Rows from block 4 of the denoiser, named by matrix and row number. Rows with one number belong to one neuron. Each number is 128 + 32 x the weight over its row's rms, rounded and kept within 0 to 255. All counts start at 0. Numbers have three digits each.
# fc1: MLP up (model.blocks.4.mlp.fc1.weight, 480x160), inputs 0-79
# fc2: MLP down (model.blocks.4.mlp.fc2.weight, 160x480, transposed), outputs 0-79
fc1.412:101108116119132104097130102138161123091203161162125198109126124161122178087080145114104169194120108123203077139161140148123107115092133145133169088110130082142092149105126155086132163173101146154127097131131129136155161134161149130152086093
fc1.413:069108179148119104121174138098126147151188101051122194134136112178147105054129107160136135163073116129150091128123123129119141117123154110114156155150063151171125125115144090133101104135107111104147154157078155148073141127153181132121219067
fc1.414:158066157112156169123131138173082061083115121164123124175126148115184149171080112160124149144128171138095176122129123103143164147191133129117140149126154093107142102041173061107142130080160145087094139104105153110106088177122135211075096158
fc1.415:119104158159130179122169149154156132098133121104139089140100129101190116135144131151157056125180177181057123133117164154190224181098072137081122096087055190128133152111157118121170165122155113175164153136120140082092086085141136108093141120
fc1.416:128095119111098094105131129151099133100159069213116136143162139139188105122100117054101182169094176104128135133161102150130137097112126118125109075123094151184131069116183139144059108106082132127163167128157181126116118111193137122143165135
fc1.417:073110147130132137122133059129106144147123114088130135158128068149138210127189149106090129133159127122074202105142074099127074121074157090153095161171136111133138153092166091119111141095171147119160207122093123142056121142086130128073140120
fc1.418:152146145079096139153137125133150150176113093127157165127155145120160205081108153087117128137135162131113120133114122091069116126103136145102123113135125173106063168091093123126134124075115137100160159127076133113153171142186187127127081079
fc1.419:125128132115093137165183096139140138156171161149157139132147133102143081163126093143145130138165108161155100124133119119195176105117099093073189135118089081135095112110184151175159125140125130103108141136148122150175130157178068108125142133
fc1.420:132131117081126107075144145159131116125193070113173141070119092108149213157081076115140110171140167174104109108179163139168161133135136131123148105118126099198136071088079157134058128094123065140102127149092152109117145145151195107132211147
fc1.421:106159123219120154139147167134136196125117117207099133070113126158140123134158161104123120157110118190145151180111117110140131167088093087144156096118120170107149133093115168172095108135131165121153140178068154065155126096173123128160173138
fc1.422:112104160110095174090055175109199099126114139153124131153135121120161137110110091087130090147122136121155146123145214072124133102098120102096152145116157099178045093155135182117105090120098120133131151106116167133139161181157110144122185180
fc1.423:137100130129176138153214133110123075107124145099112168108137117139141144151170138171163141134174150074123159118112161077099095096199133161160127052147099178127088106092202148146057144079084148102150139147105158126125129138169177129105115141
fc1.424:099098100150083175157141219196137159149143118141157165137114128115080090159146153076170104186132105188094173138117107123119120161155112104157153145165117109152149120121073085179161056150125133137106141146126098083163132141151146156138153058
fc1.425:053139104153114183120171092139168138172140118097165142089077139107126121114105083147148099166152135096133089144095115159189099140079093174136123133153106096114081124134067136085140060107095118151117058135156091123141122159076136095090110167
fc1.426:089163186111126150096156223113062117196082078180063108180126187141136145176127116127148104108111075176151096157144094122137141134119088139108133126150123112177142145101104144158176062157092124112124123171137125122183114162105149138146174113
fc1.427:120116160111164093148098142127116124123123083124136156108166086140097156062128170150101188178156153165135121156128118115123162111131114123151086144152129139093113116157081132132105131095104098079118138110100136131157089142094165124167145093
fc1.428:138138129132147105136128129094155000104095108138131110117179091132133165137134157132186114103082089103085184110141133170138140131127132095117113123157165139138146147157140158147128184118134135142098083124087162104081089209133097206121172169
fc1.429:158015155137138108167131124170118142126145136149117163130179155100147134070187137169144064120114183126075180082149145150102141150127144171139136155155130193139101120057113097133166128118126118084097160168112121156155135187192158125138130100
fc1.430:118111183129140125155112141106168146108141110130137142168122121178110110124138184151083091160181179151132155163093042159221204184126142112101094119101163132082154159147183133136132044145195125068130123091070147126173116158057106143104084093
fc1.431:111112160100132104139095074107142147127153089110121103151142091143129134137132200112122153160140103161179127129108148150149076157143114161134115108144130149106059121094149151139137172118126110160109096157111163130184064157222131091112175208
fc1.432:116104127113115146059126092138077132097142138131095143148175112154143131215133176133120141138103143175113116145104085113159081113162134099116132129165035137153161096125114142150077143122180165114119167120035106133141135079106126184150136184
fc1.433:162105136103134182141142211138119078110104124104161148120155114071145167084127113129094100163126093178117170111113099099091159151129109105146164101138160102118136164093100086135094122174190085100124188156094142142102131147140163153171175122
fc1.434:151148098156131109099086103096201193141107085127136149093155066150164127115149081100154125115079135132110128148101173148076161132121110088091169150138150150155104151172129221110094124131136102096123161173144122151134101123121156075110118131
fc1.435:098093123118066126126186123186149100143144101154173129111136123150135216193132136110191145176134143163071141100148125160083191154146136136103142088087127139174107145082097142161139034116174119162132116120103181093116129120145132096052122106
fc1.436:149093135119183120116145163170076148180122134186157169109157115123126155112097156097108149176176123158168124117096187136131141117151140186146144146118092100093102136113132074239076074167144047076110180124090157103208164164151159181105178083
fc1.437:081107202126078111173148097133118116194126053124128124152160167141139149131110077152146103116145102113116140141141097132156119150063112115060114093087146079155117093142080177116161144118139085114145092123138150165149109145100146189123149075
fc1.438:136051175071132117115169169171151159182192116149109098123141105107077129123135153120159096144073124159104147098077126121175099132112169153168076126199092156081128032097178105167143121126119172115096116142159197135181140113154140134146099138
fc1.439:152160146114094160122129082145159190088106076128101172146164152181121131132118143104109155149142124150175118162119120150081157171084144173116084135082081148129091130163148141128080148073152119085129137074178120144127124097137085060123125089
fc1.440:153096173113116074068096062128134156123109144151130157140154080140113150143109123115111144153141120170068113149148124115143146139104117125118205155120114160104068132161162159180124073049162131136106112129119098143138128106185124191177160087
fc1.441:077163092153169162109147110163126176117174119191093172118121092109197181153169111039129103148101105175170135155171170073207140090167143122122152115112192123128117104109144119175108169120094106122150119112112172082158184129108123102079126138
fc1.442:158154185206068105125156143080114063134118121106144117116116093120115190089217176118113083070089121090140179177105121120129115114067169076118113110109178139140148142168155117079122175122141134161132115108135160091148074063085181172126112136
fc1.443:128134083142117110136127089222147083209090119117130186091135091117139144125119116105090123113161155085139140142125049110137160139101170106120150088093153112108117146149105133105107102137091132145132173130113163147147087129105123099127169149
fc1.444:166076114105167149089094156133138153133122078129151084102147112093145095158104119094127147147063141102108134138100131158181089127112147120187122131155098153091083111154164152124051182096108139151092136173068119125167088119123114178116117141
fc1.445:129116151172132117083148159188126139127091049082118102154106151119149125187151171089131151146148151146081112142145141149086161160089134128048122105078114185151148145110112071175107176082102141115103133109120150073131096118133131188115159080
fc1.446:087134196106168168121128075183114125118141149108096118133169171143175145124096074138123077125178172152107123127141117136141133191076140173124158110146105147159103128115128101074174139036106118151121086101085096144090161170160143154125143127
fc1.447:125080100130104026092085122116110123143162150104166091170162115145139118118132190118172171194136092147082095165173156150135085111101109146162180148148121146130062146120166117130106142132159149119163113164139144142139155125097128111100155087
fc1.448:156156187094143112149215125145231133106174175048076187163070143107167117119084116133121163078158146098156164188161127129102132171108084130099131068164105105128098191088183154115143112090090098116153147117142133114160130120116071152072173180
fc1.449:116124109133143117124096121153147102073097099153188190141145085152152148079126160116092110084101094125137132108160156085177155159161098127102093154193089139081132161126093158152128159075134176155106085140102149141121094209162173103130157101
fc1.450:133125135084197136141124103152149129140160118080108140114137157196151158120106106108129096124106181161109154152120089148156197134111161197076103144136100134081111167163085168117099105072111092145131113107100113117159083134127191165115121153
fc2.412:077182181163156123072127095138179140129097104089145158127122146076176120123085135079156110119153170091132129152122081040129136179153173091072094100093138114121198089101149144109089157128094117133096114132112136130129193149178097151080138158
fc2.413:141174151169116116124143090157175123134175131135153137121108099078104121124096118117136133083117146104170059084111142078106208121121130142151095148129109136134112151150156153197119131129171105118118173075129080090107207151082145090109153137
fc2.414:082182125108068120138126168175061079092105126142109167115134104117176121120134074142110088106141087153110115190082117169116129134108143100127051112146123172111116106170167082084132166172061155090144116138239096125144119175068132137127101148
fc2.415:190154130139100122151101122100138140179178144175142086130122161124144129149158121119141084074126097172109087122129085134100178115095160135050104125120144158130172112103110102138074095131168098142140154112126130079050098188130121146112141190
fc2.416:153121112169127122137087102150172128128019066176166098118128091089133110166128113079115216127136102117180138115154164115127144115083163112180131173138118123142095112069165113150107131162153133160152208124141072168200151135064131151154106184
fc2.417:135155089153123111140121095103139130182154137131112149120105157172066080113100158113148079229136143095161108097110101152119108074176110106116083143119103148129090195120138154134143069133123153179120142109134076121159181105095102141096164124
fc2.418:059197140084102140112170131096158143145156114074136145147103118095134166100188089141115099207165104154043087109125169138170188134150107077172151171138111112110122109159156161136139114213082128137123066129184141185150142150139132149079131155
fc2.419:053153114212116174146098093148077117139186152133136169085151095133091129127129199121152144153136123098166087093105109103111123194100142121139156192168195135154098094115150136119153129131118168096125107090097125112135144064141141185076101116
fc2.420:105151074044090144092131129088144128101016133110130142118078141112138163115151126178093158189123089154166055141095178125149129150093172126135076111123115115161123121183166151168155105128128159112136088159167162162156138143117151093140147125
fc2.421:198060195147137139107166147148156189161152158086099140119125108097155125142098140111140174140153165093170125123144100121108133102174130118094155071090109142150165126099120154238151124111111180122145079112133143101127108162159152123163106104
fc2.422:180137147177165151090131130198168115150120102122185105234146178096185109157089077126150134112138126125161105114152133096087135144116128114080203166124154075131134106161110101132197112144128101144127050077103135095130129173152098151166088132
fc2.423:129146115084050137119120106166054098069143119104112135168064104081070117112121116099096133135084143128118137102125203163118133115110092110108093111123125146124121141145136122106171163185119135182121104122129093156142132108020100088139089111
fc2.424:127142155092133124091151120081110084043095136114137084104154144098120154109179109177135129121126163172098127126070127162143098055107172152156100112165111098158145117124140141170087169180128132112128136126148113134167148147141090139125115148
fc2.425:132149221153104154068101144060109194148082191081117171156163118207207124117130115105124196153141147161152110151132118151110099196179135156171128189076120143113081091143070180120087100131083126162148149111137099099112089133152138098081107145
fc2.426:139091130027110133167103126122173212138130134123130097116086071073154106107178154121152075111063079213128163176140145113130139107147133145114135152161129149113090166107139114178119080082130158155072136150147213104115054151101139104152127107
fc2.427:158118108070107152102083124152139154104169118069147128062141143118160115122121161143131102126098088215125127131124134114114116105180140108098136055157115129116146158116146098205157125109149125117058144075087186131125171163100097116191109117
fc2.428:101106160099168132117075110116066129088110086153137152129100183114125110134134154157162126137113100111109137145127168134118158109115116104147145132149118035180138174104106156086159151123116137131134130155136100093099142234134108140117112122
fc2.429:136191075106087159153157142086042079110171142136146151069110150180142097146130145133143144161168143134077154150094196120141128098142124097131112100104166117133099136166063149076165157170114120171160159096193106161076151168098177098087101183
fc2.430:092126153116144139130117125100027145110089092175090162139151105153132112141103135148108131181097122097109127100121099151150118200120106116165133102132097104109102190020102134162173114092083188105138157103106133148130157140174128157166116125
fc2.431:077157140033147106110133217123163094117114108089187158109049178090081146113113136089126138104126146131140112092071168128183118117088152119066129168111173122138090131118146157127135150156108158138113139133114168114180099134087163095162179103
fc2.432:145098148154079190105109115149120141157083175166129102086100133156131129194115114132094118147156149185154146120090097163144129092096115126114109143154165149175159132109151111128201115140114056160114132150146173126121128135097132104173141141
fc2.433:116147082055103126130149152127161142132160117103113175153104133115127169123150108138190150160116099172122095120100149117102149058128162153141123071100115117131141143124158099025137074170155153088132130143122133081128075161152131120134178162
fc2.434:066122110179149059131134201115106192144182105138167132147140116138116101160111081148139172126167140099143128113105162142135130057050110171166187145132137089158158125125146164138136150133079130124113155106125168121121139139140148112138119167
fc2.435:136132078037124098154133150126116101058140114120125108094172169150099114128204145122145132144105117094126120205124158103150120160080116178175143139116114169165061125135067103174120180116127144121096174078189069149081081119113096141120126157
fc2.436:107174046137124121138046132117151052169118115122119098135120122130133120115133159132114130126081095097121118174046169139087140160095154129182090132169062154101090088166109129136147118137135158112114166155165106150119120154066146143090140141
fc2.437:092152135109140099101124127167156167153124046097148138160106137112153103123151227134176125171166147164111075129167088159101119089162125117116124152143185061120096142099088056177135081154112173140144070150150123130124084136170163144108118152
fc2.438:087135094140116167195125116125117085097175097140083127079121130168111113115178191134173158154072090129108171099115137112161086116135168103038148105096186161114113053155150198114150134127105162133136171134151158136133175071063087104080129134
fc2.439:089115126214117133097080114143138161138037067093167116091095053099119130148139144131149182154143126099178104088164131185162111154070157128167117149162128132172115100060116093151177128104154151141075151113084101116155154072087100158138094130
fc2.440:109159099099154164051096201142153118141156163144091097148126086130123161118088138192053099096115102139142101111090104141153131129100091152175112147124134162136145074077090088157177155142119131126058126185163144119122091172153128165136085145
fc2.441:178115105131069197103180090051155168109143172091149134174093098094101110145114111133132157169122076102093100149117160061100179153111156137080104172143120061109165083162141152121067094091138137098143170130172148127135101183078161118172112131
fc2.442:062080126164142171160089159190106112141156147107095105084158082159148096170101117115110131157145121121121106162188150094112102162152104059116155114080112188058094098110107071064151115122172108128153123142173120092115097182109096123086133129
fc2.443:117099105152102079130151175090085134100147112100139154109130175116114135077126107148115114129143138096111164096142142102084117152122126146162115139118198143118151143130108062112119166125147103136164119106130166073123160119188064121130107166
fc2.444:089060090143137112143109139112158138116101119110091145091208126124137146161138087139148103114149135153036155158134127194189123120142102157115138138134106127166079108171175172160203129103108145093145148166122122124173145106100132142124153112
fc2.445:117152163141114173154111111156132165130119220154149114155097179103137116052140156191182140107157131145083134059122116090168157148143130164014168106107154148097172154115148162143121138092079191088117157138116134081116097161134097077096149105
fc2.446:121179097122124134096120130085106103114091206136108131123115143138172146101141155153083136134115127127132096152117165138182097157173132141092126159159110130133120092108099153112165187117172124157193092129238117140135135082135127160089162121
fc2.447:081113176171180104068094054140173179164162150127097158124107179136101109114080123194108137035118190110127152129108128145104168120077090148066110163111102120126125153122099131120160107100083136086113104141158143134099129166193143087142139097
fc2.448:051159105153060190116189121081060056111115173095130114170120104130124130103179127146110138112116107122143156119164170146149120112080132157170101184190133130089045178084129168139134177120101144205191112139176103103146173112103083139119176071
fc2.449:134142127129102096121069174167090175135153105097121118096095099092139068101135147123118140128101141118161152134114143131177125135112040144089121052144131190156098147140118091171139106137142107119136172128094136114093172186084145114130137145
fc2.450:139102133093168112123131164131112133082051126126139113025108124200136144115137117066094172130104141110114103128142085160161086131138123121179084116173133110170123148109103125140184160156066143136123134102084170100107171135144164118151081153